Weights of a small sound classifier: log mel input.
Rows from block 8, named by matrix and row number. Rows with one number belong to one channel. Each number is 500 + 40 x the weight over the matrix's rms, rounded and kept within 0 to 999. All counts start at 0. Numbers have three digits each.
# convs1: first pointwise conv (model.blocks.8.convs.1.weight, 192x192x1), inputs 96-143
# convs3: second pointwise conv (model.blocks.8.convs.3.weight, 192x192x1, transposed), outputs 96-143
convs1.159:435489454485502484489452423525434484492498504496488484507473490410484531553551532449518465513450482429486494586514485459564466469396556501448496
convs1.160:509490524506510528513512476532591467559474478498536537481431521537512364537462581465514497549470528530488425487527502480546532516476519545514450
convs1.161:512501498512565562472487508509494473636472501431509451524500540544484476439434476492564442598502518465547493525481488572547574499463501470487503
convs1.162:508437471506527505434457535545518476512503536478482474501530534487483476374473473523491490481514492481476519459460475505450520525508564546461486
convs1.164:513591500522511500495505516505566484493465473472503530509521553579506545456507491521467484499481410486400519538501511588528549487548481474508489
convs1.165:468485487467458525491437491493431498478530513503541511507503486500487530488532514537513471522476519540518524463549493463456486544489476467489468
convs1.166:499467506422529511508517487517451510536457482500549522461488501484502516488530542447540478529516388581554454498506475559551546485521414534466526
convs1.167:500486589530537533548557448477481524466462418596514481534500436461464489458423548558592499436455495532482574505534550506479571488475490437490495
convs1.168:494495367457486440589495486483493536472496494552520514445438536526502567538492487522560587490548510468496521448478446564553501543490543501476489
convs1.169:499510514496510421513465518428505508512467473503453523537540542491549498467503535511510510519496530582498523434471494585524451566510446538437450
convs1.170:465485523534553498514463486503462496522493555458532469419552441474475505537443546513459467422456499496467442504451577487467489503509536492516451
convs1.171:490493460464414548536493524464491546476488471604514502442443442521456528487646520507474477544508505475505443448585490486493465532516503540434430
convs1.172:501592475472467477488491498506553509418476516502536492407489495467465469520516436431493427566460495484474407570445472515482467450484519433509433
convs1.173:497535507484543556538434460548621516476494515428548506478522386441461456403539497468413563443546413582490565441483416486410494510587510480571472
convs1.174:534499549499452480496476505468532600481537487525534490506531517458504476567495518485480496489523503529488470455508501537425463525493454525482457
convs1.175:518537272489499506500456501554489493459492514492480521527521559485535511476525500496500427414412522514492569511574528531486488526497489537540483
convs1.176:484466521475503490467514483516531434498549471507446477561490516505478472531498483468437496508564377490515475523545503495464432510502490553478501
convs1.177:490500416581487561442495530491460498430474484393536535494448543514466472512447493508450507570535559458511550584525573517453505495468471496569551
convs1.178:544452496457540527535439515472487483503503419538502520573498513466470518511464476490469524478470476552485477502471432556427548525523490503546514
convs1.179:491468519488440533441519535482494508566508499409515504516426474458542515464447486552490488568530555458531407520620482519468423533501529434534496
convs1.180:472534527488647452558456504533554441602565503504533527549616475500450551561504556546475530560458512460484516458519499480501522545457490509566518
convs1.181:482434503500514514512474509505497529446491506498496531515538485498514502470541518576514529428440584454487441500521370522489461500470513534449493
convs1.182:478508513493464500526514501538532476562502453477511505448471566493509536472518477519525435571505493543499560534592453482488422512518488442518524
convs1.183:491458504510489521460501442495486525465520472543436494516485522474458539450499454512517468526476467480439513443517458525478386554610441489495543
convs1.184:491466504470466495569509536508537477516460529461532431534504502501492637486521495550484495463451492509533503524403527528504488455477472501478545
convs1.185:507536452523504512476570471442486481482470459501529495496460525490492559505467470463554459430496505522525473537552494454538471470520495463535447
convs1.186:507541480500536526566448536465475462451432628513513462459562439491513447467499561404539426497470546559535510461240461443452540524451525532529524
convs3.159:504465501481503468532469505515555536484486467503482469563494510533538490513476534506516576483517499560518459472496498390514521497448528491561516
convs3.160:422479522435551515506521494493467471503489462524576534492584481504479548500526555408484526515488572496483477526439519429476519412519482477431454
convs3.161:468483474469522510466539478490458487539522478513651488541470488524525527425495505501500505522586492470568479511521462404521424462570376453477437
convs3.162:452464490518439506493472440469562544510495522518447513460564447480503550507466610476473495499510503496584536514551470549516502516540492508444512
convs3.164:496542513458479458502512517507478458438475452503471537445510505438500494536467503452438424509534481535573443545529476456484511448471549496448497
convs3.165:606433483543536485497505464501510496467511549491542485497489511494531497571395525527486540508488509523508465552544481483498433473566539543503418
convs3.166:542497413495577448532513496495558430530520536551451393503501507441501542527522456522536543447497401483418538524483533450553533447597480461511529
convs3.167:495485484463569537497499447514535473577476519492569497483466503507460424562475471528439494482451507507547564539637485496460522412562501535536479
convs3.168:458459674455496457482508551501465466435428461449502478569484511535541521472539503464463458509468483508522524514537529504513515479479382423527471
convs3.169:464479478534560490575501471472451424492524493534461519466477510462504487493486496518506510521522414448461473448490491479496484589502511511599523
convs3.170:490472517493484474521452498494535517546531539533464532506415510505492390488472451482486487331406516512471514424464401469458433495536544441579496
convs3.171:490530516481437484493559526473482497483424529504505478554509528487517477492462456533456467624567533486525602476517464523506487407492545512484507
convs3.172:523556515446472536511498553518514453438484526428512473530503487470543516523612522497494487475384427483521400479480437343531506440487518582546500
convs3.173:437517484447553472487519534525533473494478458486557531477575521471472505484534512486548479542474567488498549470379540508524391515457560529534541
convs3.174:432508518455517518519425549502542454525477455476486486536511516587528526519449515489480513527472540522557542435594456502510512523455490413486504
convs3.175:451466370587454517508548516504451524435515539444474496496423500537547518471503515432515504435612577507408504526446510439428547500484486512487482
convs3.176:495552481559496586456427517531526474473497423441557480566446541512525449506503549539450514512443565483533457443513469503564462478494498459456487
convs3.177:527575589552548497479584506494506521483539513490517415441557479526503632511557532436554569542487501510513494465505450451495471493497510466438488
convs3.178:558511512578511491507543542496553426565509548487495584447475489473465561558411464507520574508570468492553451511494557454500515498536445474441540
convs3.179:548476487562472459528491437511527470532477548488517460466468489498459570509564515477500479414507484484470516534590495496487625548495438467523594
convs3.180:513444531473578455511489483489420497490482404473556527471431498545485593472474553505537510478464500494526513492571474437492480487522535503572527
convs3.181:480461386480490509513504507475542463619455561499524512493594486497465508520449545476513439601412514418489506387486491582558477487529541544444507
convs3.182:532537429457426543478456478480507524479425498453551522468433495465480471496527483505552554467457554506507543442547532439478498536483525568506553
convs3.183:491497491478542520508480477502522524514551482561489459531489485502475487498431495537467468583507470494462475442472516483505454491465572491494497
convs3.184:533464468519482500495512461512503517561468517475478559475485474515675513485497485461517524549530457475487487449471516386463385437489502520531516
convs3.185:536496530450499532489597567474472449503535491451550476460506521445531544504496523539561442589484497488445512474570488534535529473549479626535559
convs3.186:527525442458479521535445474505549574555441433488542505567460489546563439539544485502479520496514493435445514483341570497546540536524476565472494